{
  "dataset": "short made-up English sentences, spoken by a formant synthesiser in many voices",
  "input": "waveform_16khz",
  "wave_strides": [5, 2, 2, 2, 2, 2],
  "am_softmax_margin": 0.2,
  "init": "lecun_normal",
  "optimizer": "soap",
  "beta1": 0.95,
  "eps": 1e-08,
  "precondition_frequency": 50,
  "adamw_lr_other_params": 0.0016,
  "max_steps": 2900,
  "batch_size": 128,
  "lr_schedule": "cosine",
  "warmup_steps": 580,
  "adamw_weight_decay_other_params": 0
}
Rows from block 13, named by matrix and row number. Each number is 500 + 40 x the weight over its row's rms, rounded and kept within 0 to 999. All counts start at 0. Numbers have three digits each. After the name is the row's rms in percent of the matrix's.
# c30: last pointwise conv (model.blocks.13.c3.0.weight, 320x320x1), inputs 280-319
c30.14 106:512555466442543486558447512471452504507442407473510509472530491492563498519497440477474485516482470499477487465487490572
c30.15 097:542466455513440470508494532465545464439512452467495504540540586428563461486631475505410534568521490432527498475584521520
c30.16 087:493490455583454443536526515492434549500628486524547498485434584525512476545544464474496519462481421523527504519440427549
c30.17 105:502441571476514491397495497573627473492476506486541485461557518523492518506502472531445512471483499533506492510562463504
c30.18 084:479523529536460527500545522485456460464458546475519514424473556547514550494511481521521527521599521509454456461454461465
c30.19 086:465451544510534466462546498511488521556556499574423529525512523528515470501499487441551538512539507512434491481539514497
c30.20 102:533540533455459457518478496528530523505495539534531516538483565440535439576484478459475496524485380509466499533452471497
c30.21 094:494493485456508535461508615568456472475453456514563507451536529472461436479538468510449546439485496468451576560435517443
c30.22 092:478489485474427524484464527555494429497529523435544459531552520427522523518523506564541530511587514467556468513494484457
c30.23 124:523410543491415537447510516544517448483472466393529472497442489524552490462492468451492503610539473537464461467561491474
c30.24 097:534524433442542422527382517514489504521480470549530526488488500539489513545553525563512509483447504513485514537471512548
c30.25 097:480487443477500427508536471419473589526463481425475513524541561486405465579474513535442520474539431555488508449546534468
c30.26 109:474516511464529517508530537528528537522456474551490507499449510428490462521497503521475471441420521423506484509480452460
c30.27 106:496505540468444495481430547500422493456474529452575422458550521541472566460534438528427495516539498464508529418511514443
c30.28 103:577514557519482499527563473512555529520525586453490474521464557532517500518508467438572503402611458545501465440526427428
c30.29 097:481513500517496419567536504575501459469515541470494486520484426488481491522416475555619527472594548524486430471518479467
c30.30 086:530514551510440496482512482463527498456401482528504521506497398538498483563505569495522590478500490519503520577562562546
c30.31 098:537503481516488491522501539472469428559511597431540487532469497505488442502468442553466473494436474515463463528486506482
c30.32 097:497565503487497556543564490448494483493542535511508472450466434445486485504469496459640517458486517444536490466470465490
c30.33 099:458545556448527464454451503553552518489499532577496491483494479451477474461458497464498480435528539511518601509440497441
c30.34 102:496582529532449505460531534568410522487556481521438527545506505544515527501506569503501474460501530481502493480485499529
c30.35 115:565454571484531575478527497524551554467455514544470552483444530567551594532467542482438529501519562474539503536571485500
c30.36 100:511570491504465482525439474484478462499508465457472526546462467493478469440482493456472540552556478525543483501490490590
c30.37 106:506529530492476505455426549546526520470471472495501517533452609521490442483474454491536473538421472519451550484548417456
c30.38 095:578540598486415466429565496423628507518456513499495547468524530443504467487544484537491474518517482528539440484566506522
c30.39 096:526461578514499420482507480585449506501466491593489459461496532479472487548568504509533554531537416519551518466481465499
c30.40 094:481437480443470513491567447471522513592467519481463431488437491540472533513429468474533506493524494528496464481495529571
c30.41 093:446451523513432476499536500544390424494496585528547460447417496494509446512441412424537481479513494465545463507483470428
c30.42 111:558460482520508402490503542587539511516522412531522494533494501445489507471541488497484561532474535427493507518507498571
c30.43 110:576531470518452479555497536475501487518579548518447521439501548507545541475493450459456514588467479463500570443492431447
c30.44 108:565460507484534557515556514472535475472502553438475482466539502515415506490504448522491532444529522525486475439565492513
c30.45 089:474496506472464537485509415565443539558574463512478530471470440542500538488510501437476552466449478492497585554531521500
c30.46 111:485513487504451504558567515460460496436563517494519461532530492530484563562452522512493467407539538495526456480489532480
c30.47 108:494511523510523426542509452472387507439492486488543448480500527454460571510504517523469447538495595500555527470470551492
c30.48 095:489502499472463547589529545515544504504479535463455541480534484458513526435518442477556480541527474438526529480527561451
c30.49 098:483420475495454531426592507533567452513498543547509511417461435517483472466435421521537523453481543529491567515391482531
c30.50 101:534455488573587518490474448519476465503517448505487505485504437492451535503493508512444543541536447503468471452426497531
c30.51 095:570542483568477507499465523521513484452468499544518530541503493461480496513466627526448504519546494472461475508484509550
c30.52 095:506406541457422485530541440485507438560494496557579498434394452509444476532533474565489520533512607466555548535498527491
c30.53 108:527499479535480443477483428441497533525524474487462503499581548460512529503530516511439507462519477462550447530475500525
c30.54 107:490527530499526414468518470504563495505435488539524498538443516570509468512428470465552472473440495501451484469559418475
c30.55 101:470504542537479532440518454524511534530511469424471510495454460461621424531537571511482551504519587466469523506482457530
c30.56 111:500548532495521484453490538526469465507547560496530497518456515522507475511459452468590548523466494528535511511506514492
c30.57 093:498527475514575481452521509502424473491580498500542568569519487472489528477499527500480498441464509514439501537452516487
c30.58 101:426443462541532455484539499545509537483502527534476485453550503491470517522584523519434524522522599558463513461528468450
c30.59 114:502562498469504460475409537547589496469483513527511462456489498463485519548514482531470492430452535514429460542551471521
c30.60 118:510556518487468474508524513501538530518510509453438565488515447481509472442537512459493519565512518459475487530555534553
c30.61 104:535493530491503485509438519491459515518517567514469486562517510536459437467441417548539510594442488491550503474473472464
c30.62 106:473521439486557510524523476517531533487492546396400550453476470474511524556480422531496466520526594530458428501510511491
c30.63 094:472517469502476546494457501447470508525503484562532445501427572451560561463471436437595492572517455539507581465541488405
c30.64 103:580518457452533498491511461582475456515520625467442532448511486518560468487526454482469511446523567481479571432519449445
c30.65 098:469443460544503491537550489473453489423479551505504575529517554486506517489541510508514544455550518434503471491529546481
c30.66 093:470486523485484519496449411493493539433483560477523509482487558515492503523467488446488475467410509405516506441498490474
c30.67 106:519509560497485403505440478517487491506585523502477455497542505440487497549518545471492521430547514406518562518610460580
c30.68 088:462473447454528513560553515557534576488462551527528523528477420481477514484511507505524493523530436475549540537474454431
c30.69 104:518447463498518475386486527508457484553495418551473480450546501514552481533480464542530462515493417518471608445425446464
c30.70 107:454557522545492484488462500534502485538493501490495527537559507434458431524472535491509440482469481542535481452511521616
c30.71 102:488453517584497564540485590487501513513562470485497524469518507482485492583550433507500529487545518460509496491500475457
c30.72 101:446520453536512532527503436494482543470491497504453525490482450522557457484472473472590456473484463495498491458448554511
c30.73 090:475509503519472480417440528453471534525548535537486487559522551560564456493482497505472461517411460490470582555485482492
c30.74 101:506539416476512511514517528529564501521497484497468554423498457537466529534506430559528484553554526467520540451489496464
c30.75 100:506563554447519449561480475482549553536579504455454478523433517459494452579519522495463487517557455400490522557540484558
c30.76 092:516480443462529452492481430505468497493470521508517533508558492511440552453529422491440464521448438590531472609473512458
c30.77 098:490511550524468547378500563498511501461466500473503457528501520481591541520506590588510487416429559536453474582562558459
c30.78 116:491488400517459560473530500517462546469469623480524502491458483522470443483416458565483524520497487500514453561518447461
c30.79 095:411514480504478507494416546531447530479600543514476506448499497448567573496500505415549494437503537465491477399521517505
c30.80 106:506562430476436455502482438478516489524470508438515530430583484496445466528503501572513486496536503439526494517528455495
c30.81 124:437582469568440531535532505533461485516487526512554571564574508470509533465545439572503496459535459509556446523495475573
c30.82 106:468474489503595551504499492492482524506515447491577507550560428456566492513475508500479487444570435508525523500493518507
c30.83 090:527447459481522421476492578585486475444493457620528537486473520502394531558513544483479492447516500543460534516491487525
c30.84 094:455529507570454527507578486451449518510568506509531514438493456445504491567536593486482498488463492502502510540472518522
c30.85 094:490464470454472461487520482513466527504494486521491525467495477547514533534495550535452611532438528451518450476493514467
c30.86 109:544503486583534507540526535469475539491479466498451540521560472516519506450488478546501511529504502487554514585405580554
c30.87 103:534462452448528494522478568445562487534484526532529562488547480494461510542467433475488438561480530510533544609444461506
c30.88 102:519523527416519507492547441459565495493542512475508497479587511493514537500483442516572502470488551519458458500556527403
c30.89 094:510511479452459461434485416582481456500415535491490452459547454485473427540466530488496531473536547472535549483452500506
c30.90 094:490534518535509415518452458432484523468465530504543480474554534481490457554508483544468490470505560501516418494517513565
c30.91 111:483429458518486499587467478462593466465567494506528507471469520444453515475495540467527499439483548475523469514450542535
c30.92 103:508534613457433495465589508530518501540512595457449560489492542493499445509524458545485472453463489497519455485609557425
c30.93 085:523510509550471523478502541553430524427502502578522575543499500514569495518547513414517512446516497447521514457506467531
c30.94 095:534486522515486488526460521454591493532564422513466496569501516492535489523463477505546526462494498511455525459518411511
c30.95 096:554543521469498503500551482533521515482549521508488571529520480504533497471507526483498480460522456508473526471524487513
c30.96 098:479494477527515498529450516487514594454481503521457493465508468498489545469554460492433477489567507480537498542509506554
c30.97 093:470478497538498509512506501517512465503462526520487561513522493502529433562567524501548524515569527508481475455545594482
c30.98 106:478467446515489545423513465497496506447462431551469518496549480491523462515461508473536465549458467554528473584477448598
c30.99 098:423475515473471581493511416561494468460565545496468485530476565449480450510536522469519549469496536509483512510510502495
c30.100 112:442483502485432461527554415489525474468609525495441475477490562481498449426447478540576533431526516562490538474419487433
c30.101 099:521481500497539577535568424435497510470517524508462426533524507496477546466436448533551502555454489442478485497505498516
c30.102 103:537536443511482518529534577503477572508454584446459490486490486497482541479475434517484465480504517528454511487565518432
c30.103 114:509493493500400482494517445533501537557497502536475505508509444454515516464500467532550505407481499551519519505459551510
c30.104 126:529445590491457544471515582533505506479484457561495444495445460521413529554468460473500463440508556540586529538504522535
c30.105 100:478486542466519498532530544518536488507505474463555510511450559466500516501507535517450500551489594490515515452487497485
c30.106 091:530481469476555462417501452542532459527503571564431486529514556482474544528513528559462511445530538483483435564545503517
c30.107 103:513536451479490501497480462490490611534486415484555483514514504529552544502530493567535469503454483496506425493474538555
c30.108 096:499475477463487471494544508555377506459483482500577486525513524501565512464523503515505441469553516493463473478418490578
c30.109 093:531524488487516434439457521576429502496520563501473588517472570537530549579519530542488517481476520509461485536497462536
c30.110 103:467467475513528525517560545506500526423475511495550496529505489488545519519524493589587508492516521526513528537532508536
c30.111 109:434482473543477514433475506543469548462512497552545460495507546531536600488472444547536429412486560484492497496480487509
c30.112 096:488449521467526497574436513549587478469449495445476483509558446575500540448546566508403536553456484546507544464446480555
c30.113 095:454483471435512537561547474420553440544508527551498510562483539482469526564583452448523519540456554496519537487466517439
c30.114 102:483560510436477501468508546495452490445443530507501427476456473471522569509541576455538520506523519456442534520514378428
c30.115 099:389517607514579587473492456471544501498525481542543523408480511471516546498440451457437493508505476525515556529567505526
c30.116 113:498460532537433518511472500482515495486469463455499492457514489415505486523420547472466526423520438505479499605486436532
c30.117 106:502516481496535513498501519500502480518536545480515532498585454501519474470518607563498531442480563484528532497531530463
c30.118 105:501511589467499517530569482489476498532492546528529598527473477422515451512544377505477509461532516525472514509482470499
c30.119 090:520482472489394525440536495479536518513467511481461495461461508467524559535516488536505473463550433423493555471455545521
c30.120 108:431515514470486510526530479534566575422452516487561478527491516486559559484540531507502498489532514521531443474499507522
c30.121 095:527581519560476440566473505525432519532624484514490497519478536469487568551486525469515471605488504491474427444505505455
c30.122 100:474569573518442448502479481631541481524590524501441566520493517477554518560476617510528511499499523451580515507645511582
c30.123 101:428445549449422453530555530444455512494522523479482420484478456411547532476463495475435493464492453486505504477445491575
c30.124 092:521446465528554506451565557511591567565476557592435477572484520506469540507617490486495588534445493458478461532533457522
c30.125 093:499431532498516495520525479512493470543483467498502516494481476496535482492445546441502461438549532507533409435444506529
c30.126 097:469486494515481493439485455573461462448493479504491528463451526542547499492495477554533498557446597482416463544524504471
c30.127 111:436533479517514532516523516519479490475495509557524494511420450521533463511483541603450501506504499513531435432448555535
c30.128 095:486494529508436481465549508489446534477572514563510505488475500429550477542519563527484504456509489516428492456458448508
c30.129 094:476533482490548490495562458483440495563473629530538416542514586515462522494502468510470541536512471604480476511493492486
c30.130 110:486517557486547501460514479486622446386504532505483460483453466414539465494506478510520442423538547508461519475560489471
c30.131 108:506523578537544527434533445485475480477495569491500478500410545488559451468482509527520502531510524555534513401497464497
c30.132 099:540461441514552472547538456541451516564507575423479515516454489505508503411500511487538500543489485539504472463557493500
c30.133 085:529446546510544472492524458520498499494507514531429540515487554526502512537507518569460515569490583571480603509451501511
c30.134 099:547439504445520545500479522530514465509531524472498459533453528478531495487495474468404509589502487509508456486495536538
c30.135 109:505513475476496527444556414547479498463528478529519490515491502471519455531457448490561460469500471542504551492378487452
c30.136 086:518504475499500476462507542508533565539409519501519471471552515467461482465587452528460488496539478509437460536478461524
c30.137 089:531582486516472592495494451567459536496482479491508524511519552512524560500481410485491491437531466525490474523551593428
c30.138 099:568564510532508504498525505485474461510518475434498581504473491559535554548485528524449468505470567540491490529515500518
c30.139 094:494489547477478589510492500499522555508513528526482497463528490530552488504419593469513472560522551475494492496492470573
c30.140 105:526590462451544531542480464487474496553461506497466519481521449513513503490454545488456536488446596533553472529479535531
c30.141 102:504460497471403532523511472562453519488503504461495503518492554569524476576446496496558477570556507508523501500423503519
c30.142 103:479496525511450467540487483412467524526465478462490511454495463509479428452467459487501456480537454491460487518471463470
c30.143 093:510490438516524613440552462538486541512498491587559565473571514479581499493504523521468516515465530518487496521490512465
c30.144 091:558553512516473526470552419515556532497504489532498556541538526525406515539480397498526546586486462512486587493484560543
c30.145 097:468532520480483528531507485531475440445540519505495513529427465421599503505408569517428484507504548469548498510552535471
c30.146 089:460470438509494526469525533443470501522469541524513409514496436468483520525515442352593471527556501442477477488464478494
c30.147 087:473504532441550529516519523557583444533512573509498560525582475614534507503525519590548502485385639492490516467528545484
c30.148 088:558549508486501502496484452454541448480490477528484557497420527457486536444573528412519486526516558489504524472491605508
c30.149 090:545564527503498597475517466482505518511481466516467511540531496378513473492514496494500529432489548446489414494514513512
c30.150 100:605534458494467550491481467469469496556484422569517487538466510535535533549504508480524532509497542458531531526438537538
c30.151 100:554485538556495507454508503467465564496509488486552481516536481482514506576470539522503535508561467544528555500568501501
c30.152 089:414437566516489475529524497496514470484467486526575521574407524512514487501514471513425452535469462545455471470496499522
c30.153 116:485502434522474491519560558425550467490513487461566476472509495447502538537473473415570509471438496518417539521405534507
c30.154 098:490483484533504537516464480483535519455506437552535496508628480489569522522482539509480505496488488547522559542497497609
c30.155 095:529500527479442524477457508549484483555577515453519536532503514473560556556484622449542509502536533508543644546544453476
c30.156 098:478529465494528463542514545458558524610474469504513509554477503458545501474506489508478430481458479510498408515536523497
c30.157 092:485525440486532476527462524446481513522429519473448516469563562498566582481507446550560506452488412481507433470494546502
c30.158 095:564522456482586468509482484535533483565477508539490542452500527471525514453479441555416491540464488554547432466500411409
c30.159 101:478505546492486478428473441470478500455495423512541507531547545486494549582515569516566527484493502491498598531495490594
c30.160 105:553495464548487471514559488498523530535477482474562433450586479497491529476500384585512455498518493470524472513516495453
c30.161 095:516516519469520493462486459577535471439483433469494466583447509542490513472494422487535450456476544513561538488431527488
c30.162 107:490482488495533505545454426465462461502477450629449488393471444414471481518460496508492507490516560492633494560400474524
c30.163 103:493494491461524468494584502499458535514479502469531510531478480402484538508410464540608458519468525478453495479444382563
c30.164 105:511478556509485414528529412505483436549561491483513427530477425484442531517465455446463557497501542522530515541508445442
c30.165 093:505489493417568512489585535489543475585450496554483553548514477558510479476496412497502457541478530514517531442489533497
c30.166 107:481515404503417557415493571508548509479482549621487545498518489484511493513486521523620499458482475497516531529443514451
c30.167 100:512576513494536568544514441522449484489520509542485551498531496482651552481560511492536521468499502466551497497538532451
c30.168 099:557614521582528501446437466525473521456481476412511487507474522477549519501476590530509491530510543459570567479563417515
c30.169 093:503500526509541424511534485510500495580522520452519476475536533461562409497434528508532505428431453497545531503499465499
c30.170 091:488461473555578435462559523517483507504464526511510574532538464576540525498508480503479525513482497456508471453471484468
c30.171 101:485522500468463482509522499441556511496552479529528442509483491492464564643519491357472517519529469584450491422531461530
c30.172 102:477524419538503505518427511577469513609463484540443603484448495509521496478550509527538516567622495530461521489514526481
c30.173 104:521491473607500487451524559480441518478489494533463523503578467498484494523432617488452535521443496512544555605494531528
c30.174 104:490494482549490556449529506529476481515466525472500498501466456395547525557532483531440491547475439512532508500460517422
c30.175 090:557544424566576503530572453600579502524547538447491479512502456517476513524488473488513442598506440410553473473450524538
c30.176 092:444403513446498578550535533539545446524570513442471541489480579453522519538476526486500462418510494539568527465486467491
c30.177 099:515498532424469474506492476508456484492502499481552514537469481537470490502494535476449571501485453527527554550518513509
c30.178 108:463522545454483523501464479467506488532503441576501488471505465459480465493502424429538455443500512487570539603469556454
c30.179 106:519452570509474528481566509486577507479538547442508461474457537475469529483516496472482422473517508462464436542551422441
c30.180 094:522521569543509479486564481531459511539519567502453571521538469601525473502428522461491473494564469523511484446506450524
c30.181 095:481559555538435451524526460514456480534512492551451414550482507450521504513457400493534580526528497448517523504490510422
c30.182 100:480482454518491527506542449550512487479437525516483524509451476512526555503506492480554473498442584576468517523494483464
c30.183 108:522545520490526513509543517501541517446565497443468469466509509527460484491511476510453482574534532573487404422495497463
c30.184 107:491491559532467520464515487503355531582502483441543553548444521512462514493510472488449516558505520449480642456484529482
c30.185 097:526460477571444504489595575471481520472505512516427530481509472483514504476539461475540493473569525447434510471443472503
c30.186 099:419497555486481469483517439556540497494517524427528506481542557497488522513545590532459544521503646575498503502456515495
c30.187 098:566525490493497529516471536482531440509501510432529453484467478480463512497492491484485559513469500459531451482510572528
c30.188 087:401478491441541480546525459554434433540483591524524507488456482555530501451520456469499502559458468436531501519499513537
c30.189 094:461556501499599446512500461534416536503479432519491525528521492482451463514555490537556522430531463486517447563485557462
c30.190 093:472494470551496538575441525492568532518477544450559471597458491479521431470484566482508519590497569450514564407498488518
c30.191 106:516527446529579409542588484525468490479555611540554526515497545526469480445466501446556431490560490528489525481526495417
c30.192 092:525490511476453499484519445445476535559454591488525474510500522489470426488537522591434532532513481479473412463549517442
c30.193 096:525507486503457527488506426470448499522505474543502572501450501521450544437470481532546500498494475475601590553469521532
c30.194 091:471474571508571450511528543522520501575478509444539409447501463564525486490498515485484550526536521495501555516445547498
c30.195 104:541499388563515473539451523493409468510533457523527494509502541437491518448490427458526492588501433448481487527460545505
c30.196 094:577519499482469481461534505443514464502483469426472496457526502521525556530460514518490453552461459485498539520531514529
c30.197 105:451484518502491402526462494582492605534451502513484492522454475492594412529490430543518474435525525432512514508470536479
c30.198 104:505481513529468538495460429513470486438494483489529504462589479437503488507494497507477432530492506453422491495460419576
c30.199 105:516555405493478480425519537523516547428513525558503440512470492438545529535517518487477472503459481458468515534516453486
c30.200 097:449521511532449423568525511540523512548484525460481530536566486463433596492510542501420502489532523500544522550568475494
c30.201 094:493584480503500431500480531578473535513553538459497564407471488463497499493511492424583442410498389507518517517512505496
c30.202 085:560521521525454499515525483444532540544540541528513488542526562555512549556553513491466523559429512464475544487427547503
c30.203 102:533528480475517416509470500493470490518509526547464480518553471515459419465528496557529512582560490487453501507521511493
c30.204 095:524549430526529422511477532506436527420549507485492596483472488492526450487429543554520468459502521490438465474436475496
c30.205 088:526560518445554471473491404511487474529524465460491462484460494523476430499522454459518469478550524462483535512500464511
c30.206 102:532519514551506494494452528504543434518484496510474523419515460454423487421519460464520549502564459409554535478466538507
c30.207 106:538532503474482473512572530454559515513544511423532512524499492465519516481478485387581478469526475488438521486543536448
c30.208 100:490465516413523540454536536589536475486522507559472493577465518538500518474501465525577494435496441528443504527489453484
c30.209 094:483529492486483467487518465548516460548497555479476453528472529487431514509487547539545481467468491448462522499490559482
c30.210 109:486566549513441521497514502602541514501508470437490531441542486517443469513488468489519459470527500510448498451539483479
c30.211 108:536540438460462511509443542425461535445528476487480455502486618473515508567530570488515519503530496532539522540512409481
c30.212 098:480523466474435447483460508477535498377492524402522485435520515564516553568490435466588499520457527492481454493468489489
c30.213 101:563516509465527525493494484507490500522500555475460461488524524495586473486455492508420507504490530422530568555556493507
c30.214 097:531472419460536479504516479463472521467556483533531567551544435414517534461554546498443478527444509468528505469454550564
c30.215 093:512461590513498473467527565524544478466544440555458553445505466488485507475508511497475504461479544511571423472604516523
c30.216 089:522484512525540510473542472501531564536509506512510550482436467520521517438543507494518440531520438495550458504507472464
c30.217 092:524500511490514492556465549537465463508421494484516521493441490406510496452445464582490548448480495505487463508544536474
c30.218 094:554483460406467506528470489514432503514504468527477501496519440515466582529552488476516510479556515470498518505478495448
c30.219 086:424521527504574545468505437527509512452467453568562496403516531421490542519459509545484497563519490543470547550495460460
c30.220 112:475529492480527492511562441445492512507558533447471525512483486501527471522538494577525530521463504531514514581455467546
c30.221 096:488521477434507479517561407564444490511446522471525499577519459507490456544438499480504434463548548475523493502519533461
c30.222 096:523511465549528572489521537455470516457526501460538489456514504457499467464548549522439473450532547482474478510467462546
c30.223 100:528500469545471523524508483526418509501537502454437540513475491488529511527534544493509526513554496483491595512502554442
c30.224 102:540491508531473509461457489490507534439448525536497503478450547494533509477495573515535503533531486445538441515508524516
c30.225 096:535479509485403464452457516485487498477475547478496458427498500485429440504509448577456548426511578497504423453467508546
c30.226 114:528491596529489501445466568497454479550542489531484550536463508492498444471523540452499521513496446492525557501496567482
c30.227 077:484510466572494452521496542508546452486471526570492494480495506513515469463482527473413449519500486495427514558470438520
c30.228 104:501483505470549475465516482551515526524518406539458550502558447490502496485485472590526540415526514488508542541445522521
c30.229 095:468503485488504472466565520542384468463468457450533496513549516528474499597500581527517515556518515540575481482504462446
c30.230 117:461513509536499549459474471512472453476528466474455545466530483516520495482489631567503533453485457516532530481515481468
c30.231 097:450532502501586521454510449444410431467498553545470507530501514521536512557519478525577501460504477484572544452463441497
c30.232 103:511577576535477522494464483433484501544531526433586470469510473453516476568465627420547524488548506475577484479587522526
c30.233 099:491580440554508487512485458540495533554527534538499572555484479513460519478552555548504571530505608490494531427520480487
c30.234 101:524494521491485492505514432491423497442552601529539453546524475451486502508472426491511548440494530409537546574478514472
c30.235 106:474554442467532547612508451429544514488489487533440467467553442513566505593509482505567531494546496470477491496527530450
c30.236 108:509465452499505552498447496427578570510506449559463491477509508469404496501500475542513468581485444495457389512498530552
c30.237 099:500570498481480552500531591509490494568540492464532536528472475460552489419511540513533475456617437544498473475544588529
c30.238 099:463505541538499535417451480491423463520528550556465542442490429560511450509456541517573487531524461424545455463548476533
c30.239 102:476537466489525492471451467561472557476596516544487509610498517511523541483504539602508513559449394455512451519508494511
c30.240 104:472427428503481532483523477578495385441506441538444515493464445448492518508462520516478536522473468473494517632478455500
c30.241 099:535425515491497545497534499468556486499523468492488454485498462462462547567511474591494533522491571482494506522542438448
c30.242 110:494552508393453511414520547486504522538467553486546482499523495467451557528502433356438469380535493473493456455536501491
c30.243 116:466460464517549497507478517489487468518511452414514525532411468489564466487548473561501466527540523504457503415566499448
c30.244 104:527416480566527491453440455497523469443492466527518473554523456565511551479496527490566498478474501518444455528481546537
c30.245 103:460466496502471508422522477497494554525513637470453487458448464475508426497469469473523420555491455505505515531528510478
c30.246 108:433383491469461513474500561485493588476457481525510504437499475441457561529452428584521475525493513559544544535544511453
c30.247 097:502489543460445531508465542483464506467525469450543484503512514417528527570423528466466450467483502510549435523466526460
c30.248 092:512494536485546519556542554520552432519515525493468462471533492445525564456469528508388527614548491524503474549498473445
c30.249 116:529460539572472536498529530452475555585472512407479540577515502509493513579506544438436561474553524486561458478458446416
c30.250 083:474483550512498517463589491586417443493489424504479434518497524514477501495465587583464507518490491462452472489531430453
c30.251 086:498480463501465575430511459450536448457508448526543500415534565541534455521507412538525501429488483522461575554431545496
c30.252 097:461466396470516504444512538540546520556489579543502548457497438485490485451507494456613441457515586499482504460468500412
c30.253 109:471480514485516511480568442482516441441541527474502529521486530473538465535506564455486463531480525486547458438530489519
c30.254 112:506495474462490448501444492503516553504479513546494477474474536580436525436430385524455513550536525495458501496463515415
c30.255 106:431502452651539521535483587550454507499504471510480504542451511432557518437473495555541442425511458454494497457486472510
c30.256 097:475521507529468510536476481473445479458532531512525467477436511529519515425433530532482504490507514485534476503540537486
c30.257 098:539540476549487528506528458470564451538505505414529474581432504438512499532538497494511449560500467494464521529475410545
c30.258 101:449460529431455437528479481463479561499501514498568494476516512481486565476548535547515500449525493536531517485500468457
c30.259 110:503486504470476551524569532560548518464484491520527483475546468404507531485511496541566537559590498477489458516456521528
c30.260 098:435550488467474506476488493538492430538465512501453469509468463455509486481456493470518530518493527517492477487479575538
c30.261 095:525478525456400484492510443485434499525519483505495507509448481494504449457612572532481519545485564502523607518457529554
c30.262 106:536547610484477434505504457521457504485557532535580477510454490509493504439495503447542453485477521524597555476510566530
c30.263 095:509448537483479464496584446489539469475490493479459492522521494505541567475480491501535474489499594503488479486492554494
c30.264 095:495513528480479484462548517574473516594465606529545539411422572489514476551552417530496465496516476528510527448530536506
c30.265 123:545523494536480512535419514482527560598501427506474524546483510464526502588495617465457467498485440517500535538515490533
c30.266 086:481519519513462566511575536466489553564645530505540487515463527545430481491495477464436507422479469518499584499542477459
c30.267 109:469492484516491488521531474466534517524460525411502482469490551504558527488444523501528457506501508531451464491544480526
c30.268 110:504501687486481501430491552533593521469527513487464521524469512444430454476502488535438407455536571536558457500614514451
c30.269 093:486471534504459509530455499486431558541554560525486516513420457506497527375470534557502561473494492434538480469525582585
c30.270 104:452543519498455534496427507464479492494464424524496530525513492434526534592516537444459475558506498518544582574524536553
c30.271 090:520483503475427476544504488441512445473506474485527485508511532474452538529497550536464483536508548449464482531505446476
c30.272 102:522477482497474448558559416497502485532563452516512436457431474514512449471505458612523471491509486445447544521491517511
c30.273 091:458479533543473478524482530528520549538508474579469508518453541475558434494471496479499480520465418464490595502502536515
c30.274 102:489488536592538529445497520486588473440483552455494506579422500391520479453504513500429555474449497450529486441531466456
c30.275 096:498548496461458467491486519491472479510433510534495529456486508562548495499481504443532523489464537506525480506500508477
c30.276 101:478474488536552476438497506378528500502506514527545430495478534476469496502464525490510559528551494469510495536455472666
c30.277 095:552566506436501526431529461463476517476567551457427500515506521500501496502526566549507459548502487413541521567467520488
c30.278 091:444524497448413480519481461508535520476539573423541567507501514502521395538558443503479502510473537415493478547426481513
c30.279 092:474480469447533533566527543526538516460428502533489506567488572546446570579542512587412505540509470506447489537474531505
c30.280 089:430500451508475508481521515518505479502527520569532504453394536470535497533527406513516511471489520507502537495410496483
c30.281 101:501529520537456530550460479538510449467492481477490553481550580454528510467585587505458610446458564507518496495604493544
c30.282 105:501459489485505549480529530538520505554465507480525549492556432482433572515513505521521563536472505489519531507538510497
c30.283 091:513516511534469509440489523519468529471545493511474545549499516513491427566557532510534547469483472497470449492488527493
c30.284 100:471576479416421545489586416447474523602539505549551438450501478512497423540502490488473524540499502495525635477506557496
c30.285 101:587509521524546486475470513517525527533483509411504544539580566474444496508585599566486468549518423477462435373511445449
c30.286 094:529500526594435534485511518510464513479521421528503453533475595410477509476599522503465484484434441383504412467499508515
c30.287 104:511500473506506497508570501522417507473567492472525460506498580471520490530505489553496464451545481474492444469504519509
c30.288 093:422478511451446488478514511525509546501513474466503539518433485461495549474512420580568484465466510578548447550524513486
c30.289 093:511566497556474464458568526559575487486475533583471475493461435486516491505534539534504496363520480507451508474532486489
c30.290 090:488572577468574490493488498535503451429433463413498525525489482499509412480531524458527419515528512542545530470615500519
c30.291 087:510494517571411455526552518445492474510581516492556503583508426482524486531559567476484478413512462513481459415507516532
c30.292 086:460499510551528535508566547460528510499518460446562495488480534515467543447444556473496472467528524518507542452532529407
c30.293 082:516458512489470497549469452485486490501472488510527452545478514477476454497450506466478565543489416530506494453537491564
c30.294 098:528499446570458484469500533550537512530519515413484497562464517480523554500470408495547474473516483488528484432513432513
c30.295 098:501415446517420571513489463538491479489577514500544533524541511524538536495508567467528469506477495544519450473514532449
c30.296 100:502456605521463512456508519540539468494443478587450539504467577450585473446543516529473495480453494494465529527533456475
c30.297 114:437513428507488542484499475492476528463527448426542516494541477422568586521509406564481398454568506500574507509456507477
c30.298 093:532499487497536471476520521487512457523509550537438482460548511599453560513522487485454512561457457480490460538484450524